{"model": "class-conditioned image flow-matching model", "dataset": "drawings of small networks of dots and links", "train_examples": 195000, "image_size": 32, "horizontal_flip": true, "conditioning": "class", "arch": "uvit", "objective": "flow_matching", "cond_dim": 128, "targets": ["kind"], "num_classes": 9, "cond_dropout": 0.1, "logit_normal_time": true, "norm": "layernorm", "norm_position": "pre", "activation": "swiglu", "mlp_ratio": 2.67, "head_dim": 16, "fused_qkv": false, "qk_norm": false, "parallel_block": false, "inner_norm": false, "moe": "soft", "num_experts": 16, "moe_every": 2, "expert_mlp_ratio": 0.5, "slots_per_expert": 2, "shared_expert": false, "patch_size": [4, 4], "layers": 6, "width": 128, "positions": "learned", "residual_init": "none", "optimizer": "muon", "muon_scale": "match_rms_adamw", "lr": 0.0023, "momentum": 0.85, "nesterov": false, "orthogonalizer": "newton_schulz_5", "adamw_lr_other_params": 0.0029, "grad_clip": 1.0, "cautious_weight_decay": true, "steps": 19800, "batch_size": 128, "epochs": 13.0, "lr_schedule": "linear", "final_lr_fraction": 0.05, "warmup_steps": 990, "weight_decay": 0.2, "adamw_weight_decay_other_params": 0}
Rows from expert 8 of block 3, named by matrix and row number. Rows with one number belong to one neuron. Each number is 128 + 24 x the weight over its row's rms, rounded and kept within 0 to 255. All counts start at 0. After the name is the row's rms in percent of the matrix's.
# gate: expert gate (model.blocks.3.mlp.gate, 16x64x128), inputs 0-127
# up: expert up (model.blocks.3.mlp.up, 16x64x128), inputs 0-127
# down: expert down (model.blocks.3.mlp.down, 16x128x64, transposed), outputs 0-127
gate.46 088 [115 134 184 113  95 139 117 113 136 131 146 130 157 142 112 142  79 168 126 130 102 161 123 120 121 142 160  97 144  93 172 157 139 133 105 177 112 115 107 127 103 113 138 124 144  57  97 129 111 161 138 125 157 108 134 133 138 129 143 154  97 169 126 145 111 111 102  87 126 113 116 155 142 158 125 139 122 103 121 166 106 172 147  84 134 115 143 162 133 135 139 136 119 130 150  83 141  94 135 133 160 141 131  84  96 138  82 135 109 104 139 109 131 132 104 137 184 136 153 175 101 150 153  98 126 127 154 106]
gate.47 110 [115 109 120 157 162 119 162 137 121 123 128 186 101 141  89 102 146 136 135 151 126  85 137 119 141 160 130 144 102 163 103 152 142 170 154 119 138 130 133 126 154 179  72 123 149 134 108  90 189 138 123 126  89 126 124 184  84 123 128 127 158  96 149 131  82 129 184 139 146 135 131  85 110 115 130  91 124 134 160 125 167 106  60  96 127 124 116 129 123 143  89 100  91 135 104 118 129 119 127 151  85 145 152 141 140 130 130 134 101 135 100 145 131 125 134 139 145 140 111 104 145 120 121 141 123 110 118 119]
gate.48 088 [147 148 191 133 147 148 168 111 104 149 138 154 118 107 171 101  94  99 109 130 126 144 133  86 104 177  96  79 136 118 172 137 108 145 138 119  92  73 108  87 128 165 115  95 125 121 126 117 113  81 148 173 167 114 128 140 146 146 127 131 117 148  82 142 113 152  81 111 143 149 116 153 106 138 120 150 140 112 170 150 115 176 144 148 122 139 125 149  86  99 132 113 114 112 129 135 153 114 123 123 106 130 124  99  80 108 116 137 147 142 119 133  93 128 105 157 151 138 143 163 133 149 104 127 112 124 145 148]
gate.49 138 [155 185 130 130 165 135 129 108  77 145 128 129 113 150 121  80 116 144 135 173 147 103 152 118 126 168 130 116 145 126 123 135 158 119 119 107 110  88 170 124 151 169 128 182 146  99 111 113 210 116 134 123 111 159 130 138 153 112 125 133 146 130 112 109 151 146 203 134 141 104 110 101  84 123 122 113 167 100 136 123 138 147 133 161 124 115  92 121 129 104  94 129 118 118 137 121 106 122 111 150 101 120 117  78 112  84 131 150 128 151 117 123 115 139 111  97 133  98 149 132 139 106  90 113 114 124 172 116]
gate.50 101 [145 176  79  93 100 132 127  97 133 142 122  99 142 139 139 142 147  95 135 160 166 138 146 127  94  88  97 128 166 117 104 154 165 144 108 162 136 135 153  93  97 143 117 156  88 145 170 114 153 115  89 107 122 117 135 118 135 151 101 132 123 117 150 129 147 132 163 154 115 127 126 156 111 118 140 139 156 104 164 128  89 137 147 156  89 110 124 142 108 160 141  93 106 149  94 117 110 130 142 146 132 147  69 105 129 147 189 160 108 139 135 173 131 112 117  87  98 125 130 117 104  97 118 164 118 168 111 116]
gate.51 097 [109 109 100 115 115 102 118 138  96 122 119 121 119 129 203 152 103 123 139 137 130 127 136 135 173 175 140  87 156 125 127 137 142 152 156 109 106 117  91 134  83 177 161 142 138 135 140 112 119 120 121  82 119 127 173 117 182  79 156 119 116 154  99 122 110 152 159 130 100  88 119 129  54 150 100 128 184 116 112 112 139 132 103 147 137 119 149  78 117 122 171 129 101 119 120 135 119 109 119 153 125 135 117 125 131 119 131 121 114 125 152 107 147 125 134 119 116 151 100 162 142  97 124 138 144 185 120 143]
gate.52 100 [104 157 131  95 103 102  73 138 145 140 150 111 139 150  96 140 146 166 126 121 145 170 138 134 146 103 119 101  90 116 141 132 100 135 103 154 104 153 161 150 139 134 102 116 110 153  71 158 110 147 148 131 129 132  92 123  75 154 164 208 124 165 150  98 131 147 122 152 111 122 107 123 107 157 114 117 121 136 117 146 143 112 128 144 118  95 107 154 128 116 118 121 166 145  93 137 125 130 155  79 146 118 102 122 143 124 118 138 109  90 173 186 131 132 115 101 142 116 147 141 117 157 105  95 126 100 103 152]
gate.53 090 [ 91  66 190 152 119 104 158 140 138 126 125 157 100 123 145 144 133  89  78 151 137 138 103 120  98 151 140 131 121 129 132 140 107 142 152 105 107 108 142 134 135 171 132 115 115 110 121 160 142 135 163 136 159 153 134 183 132 109  97 131  83 141 113 146 113 154 128  88 126  96 130  75 113 127 135 127  99 139 152 169 125 152  99 100 135 109  90 147 168  93 136 103  89 136 106 143 164 127 150 186 140 109 169 150 138 132 116 135 121 136 112  97 104 117  98 133 129 159 137 129 123 108 115 123 159  99 164 131]
up.46 088 [139 117 134 134 136 138 108 105 120 110 152 131 125 111  83 124  40 144  94 164 125 120 104 120 113 170 139 125 125 116 122 184 140 151 115 149 142  64 121 143 121 127 103 105 142 100 132 125  98 153 156 120 157 128 103 175 121  99 117 159 141 165 123 147 141 113  83 126 154  91  90 123 136 108 167 113  91 157 165 129 108 124 107  89 149 101 134 170 152 137 126 144 135 117 133 115 124 100 145 157 115 120 123 114 125 146 126 139 133 115 111 108 112 132 140 145 186 124 174 136  88 131 153 105 122 131 156 175]
up.47 099 [129 126 119 118  88 131 105 132 160 137 172 143 173 104 170 126 127 127 104 105 103 185 122 137 114 106 127  77 146  81 181 115 102 101  90 137 152 126 176 116 110 105 150 117 108 144 149 137 100  77 155 132 168 109 139 119 126 122 120 116 134 127 145 138 101 101 148 134  65 123 113 168 115 114 176 132 120 147 100 135 145 165 140 161 137  99 140 172 113 112 172 147 168 126 132 150 142 127 127 116 171 142 124  79 127 129 142 111 136 124 144 161 114 113 133 146 129 114 110 124 114 139  96 102 106 153 115 103]
up.48 088 [121 117 135 120 169  97 158 108 134 107 100 114 113 100 143 105 143  94  96 102 140 123 133 116 158 150 150 124 142 102 122 133 136 176 133 174 121 100 116 104 138 144 124  89 142 118 114 148 142  71  96 143 135 152 124 123  84 133  79 176 144 128 104 135 172 176  86 143 169 117 101 143 117 106  99 142 132 136 114 141 104 122 154 112 115 131 150 162 109 159  95 155 135 112  98 152 130 115 153 126 104  97 169 129 127 144 131 131 126 126 120 152 122 150 113 109 133 162 170 129 149 131 162 138 112  53 130 176]
up.49 115 [165  84  88 107 138 144 158 139  98  94 109 131 126  93 129 101 143 111  88 133 138 100 181 115 163 123 101 134 157 111 106 133 141 170 144 111 127 109 175 145 154 146 114 163 121 106 134 113 199 102 136 125 131 149 159 118 143 110  96 100 147 104 132 131 150 160 161 147 104 119 123  82  77 140 159 147 125 162 115 122 147 119  85 160 107 122 133 123 143 136 113 130 118 119 133 149 121 125 102 139 141 135 174 116 142 150 128 131 140 127 147 179  99 139 130 141 112 152 130  91 155  80  93  99 114 126  87 129]
up.50 086 [110 113 134 144 139 134 126 170  84 113 143 166 133 121 108 134 115 146  80 125  79 127 114 111 150  95 163 120 100 118 145 124 121 155 140 140  97  93 124 184 150 149 126 127 131  92  92 123 137 134 129 140 159 124 141 174 143  94 155  97 144 117 115 143 134 134 127  95 142 126 141  84 115  89 157 115 151 106 110 109 153 147 101 160 147 100 153 110 120 101  84 130 161 103 161 143 143 158 134 158 128  92 189 101 120 123 112 107 156 105 113 106 156 142 133 175 129 124 127 118 177 136  68 103 135 107 134 118]
up.51 090 [146  85 118 109 104 142 105 108 119 136 133 119 140 145 143 123 117 134 145 150 126 106 118 134 111 133 155 101 185 119 178 124 121  80  95  98 156 148 127 132 141 132 160 128 108 161 163 154 112  97 139  86 105  92 142 126 150 104 142  99 120 138 110 116 160 140 154 123 113 152  99 159 113 121 102 115 129 147 128 145  81  96 132 159 138 125 137  98 171 145 162 110 146 120 123 139 102 123 128 106 151 132 170 144 119 132 177  81 109 112 168 155 199 118 139 124 108 119  94 149  81 102 135 118 159 128  80 152]
up.52 085 [130 103 127 149 157 127 192 135 110 157 114 116 154 121 126 127 140  84  78  94  89  88 181 120 140 110 125 166 167 144 121 114 129  97 149  97 146 105 157 127 129 120 145 166 136 123 158 110 150 110  88  67  96 114 122 109 155 141  79 121 126 112 109 145 111 136 127 149 136 142 138 140 119 102 157  98 124 123 110 109 122 117  70 183 140 165 141 133 145 172 157 161 146 104 155 122 135 132 130 160 109 114 172 143 170 131 118 107 137 134  90  97 135 136 125 120 136 125 120 163 136 102 143 126 126 113 114 152]
up.53 077 [178 185  83 108 140 144 117 119 129 108 132 119 142 124 117 108 135 163 159 115 140 125 147 127 138  96 153 147 149 138 126 108 120 122 124 126 146 163 112 124 138  99  97 143  99 146 117  85 142 142  98 139 103 144 122  71 102 155 131 118 161 133 142 104 134  84 146 158 127 173 125 174 129 150  89  70 169 123 101 118 146  79 137 144 159 131 131 110 118 155 109 168 144 118 112 127 101 146 118  94  83 147 104 126 163  99 141 131 115 138 145 167 156 147 162 124 116 105 110 104 140 131 100 161  94 144  90 139]
down.46 090 [115 114 116 119 117 115 135 162 108 159 137 155 139 111 160 164 170 129 118 142 170  77 130 129 171 124 121 112 114 129 123 122 114 151 158 116 147 181 167 178 145 142 161 174  97 166 157 130 143 128 108 168 115 183 123 144 151 178 179 108 128 124 141 142 149 127 143 137 122 132 130 117 132  77 148  94 115 130 160 124 158  94 113 158 141 111 129  99 124 156 134 110 110 151  93 143 139 102 109 155 120 111 133 169 158 138 163 146 129 166 179 150 102 116 119 131 100 110 143 138 169 127 107 142 135 124 123 120]
down.47 076 [101 115 111 132  59 131  63  94 124  86  96 111 141 136 113 127 124  96 145  92 137 161 133 106 156 121 142 154 134 117 139 122 148 155 118 122 146 180 119 134  85 143 133 163 109 158 102 131 148 138 134 154 113 124 134 115 123 136 128 157 138 126 165  99 133 125 124 124 135 122 117  80 111 161 128 147 111 132 140 155 133 120  82 143 135 145 109 104 141  85 101  56 133  92 127 113 143 140 129 131 187 121 149 154 163 140 112 162 124 112 148 136 129 157 139 125  89 121 168 118 120 141  88 137 178 141  91 104]
down.48 091 [ 89 141 108 180  89 131  82 105 126 140 142 135 113 143 118 161  87 114 126 113 119  94 162 121 121 120  91 147 115 167 112 138 130 149 114 105 138 154 117 163 143  62 171 124  97 130 130 114 146 155 149  94 153 128 105 119 184 135 178 118 149  91 126 123  98 117 177 126 143 139 131 109 151 124 161 139 117 153 118 115 154 152 105 124 154  85 156 117 127 100 132 118 123 124 149  90 122 140 104 134 120 127 116  86 137 134 120 165 135 111 147 152  96 106 111 172 130 145  90 124 133 100 104 113 156 151 130  73]
down.49 096 [176 179  94 112 150 170 139 127  97 138 147 135 101 141 103 110 146 167 101 166 129  98 165 122 132 146 120 124 125 170 101  63 148 114 147 124 107  93 154 107 148 126 161 139 173 109 102 126 139 101 114  77 117 141 133 105 115  88 107 123 118  85  76 139 105 152 128 136 124 136 124 146 153 157 103 114 140 103 103 140 116 190 149 139 127 135 112 173 115 114 119 149 107 130 117 123 109 120 134 139 105  88 139  91 121 127 117 112 104 144  98 144 146 104 133 113 102 137  97 161 125 123 109  73 125 113 152 129]
down.50 085 [112 109 106 136 124 120 138  71 155 153 127 117 146 128 139 133 163  85 116 124 161 123 123 134  82 118 129 149 139 129  93 144 131 119 131 147 158 157 150  99  74 122 117 118  88 162 164 100 109 103 119 113 102 108 114 104 142 129 143 125 167 146 145 164 137 122 124 127 127 147 118 165 142 157  90 164  95 166 154 118  94 105 147 149 117 116 130 164 120 142 152  97 126 137  84 148  73  96 125 142 150 120  94 130 152 146 139 143 107 169 191 111 116 116 152 107  76 142 145 114 116 121 111 174 126 145  91 149]
down.51 110 [ 92 148 141 130 120 104 107 129 128 167  76 113 120 159 156 161  97 114 148 139 183 159 111 158 167 166 105 131 120 102 129 153 154 132 120  91 112 146  92 117 119 141 165 146 119 101 144 136 126 122 108 126 121 109 164 115 118  98 150 113 161 156 119 123 136 121 112 112 157 146 137 150  91 157 109 123 164 106 124 135 157  96  89 140 178 130 144  69 103  88 177 100 124 165 116  87 113 102 126 123 136 113  83 140 147 118 133 131 124  95 116 104 109 113 125 111 130 142 100 171 130 114 128 112 136 185 136 121]
down.52 084 [ 72 169 153 103 131 106 116 141 138 127 169 130 176 115 108 109 104 162 140 123 147 128 130 131 165  99 143  76 127 159 150 176  87  75 113 130  99 181 110 177 150 153 127 124 120 128 122 145 112 163 180 154 106 139 130 154 165 140 135 152  78 160 156  95 131 121 139 150 111 132 116 110 109 153 153 121 136 131 121 180 143 143 124 146 113 103 152 139 171 125 116 110 102 117 106 114 147 146 101 104 143 103 107 102 124 151 108 125 144 145 111 122  81 149 137 141 124 130 145 131  96 157 147  96 122 117 120 123]
down.53 081 [127  71 170 108  94 112 120 136 172 137 122 149  85 156 148 136 117  78 157 164 151 153 110 127 106 145  91 141 135 102 127 121 125 157 151 141  94  88 167 128 142 126 136  67 103 136 145 148 156 175  82 121 159 131 155 148 109 148 134 141 108 104 132 113 161 109  85 104 150 124 117 117 106  98 103 161 140 140 128 111 105 110 106 156 132 118  72 123 131 129 133 104 105 150 122 150 136  94 123 150 105 112 137 117 148 142 150  71 100 137 105 154 105 129 122 103 117 139 132 122 152 127 154 157 112  99  89 144]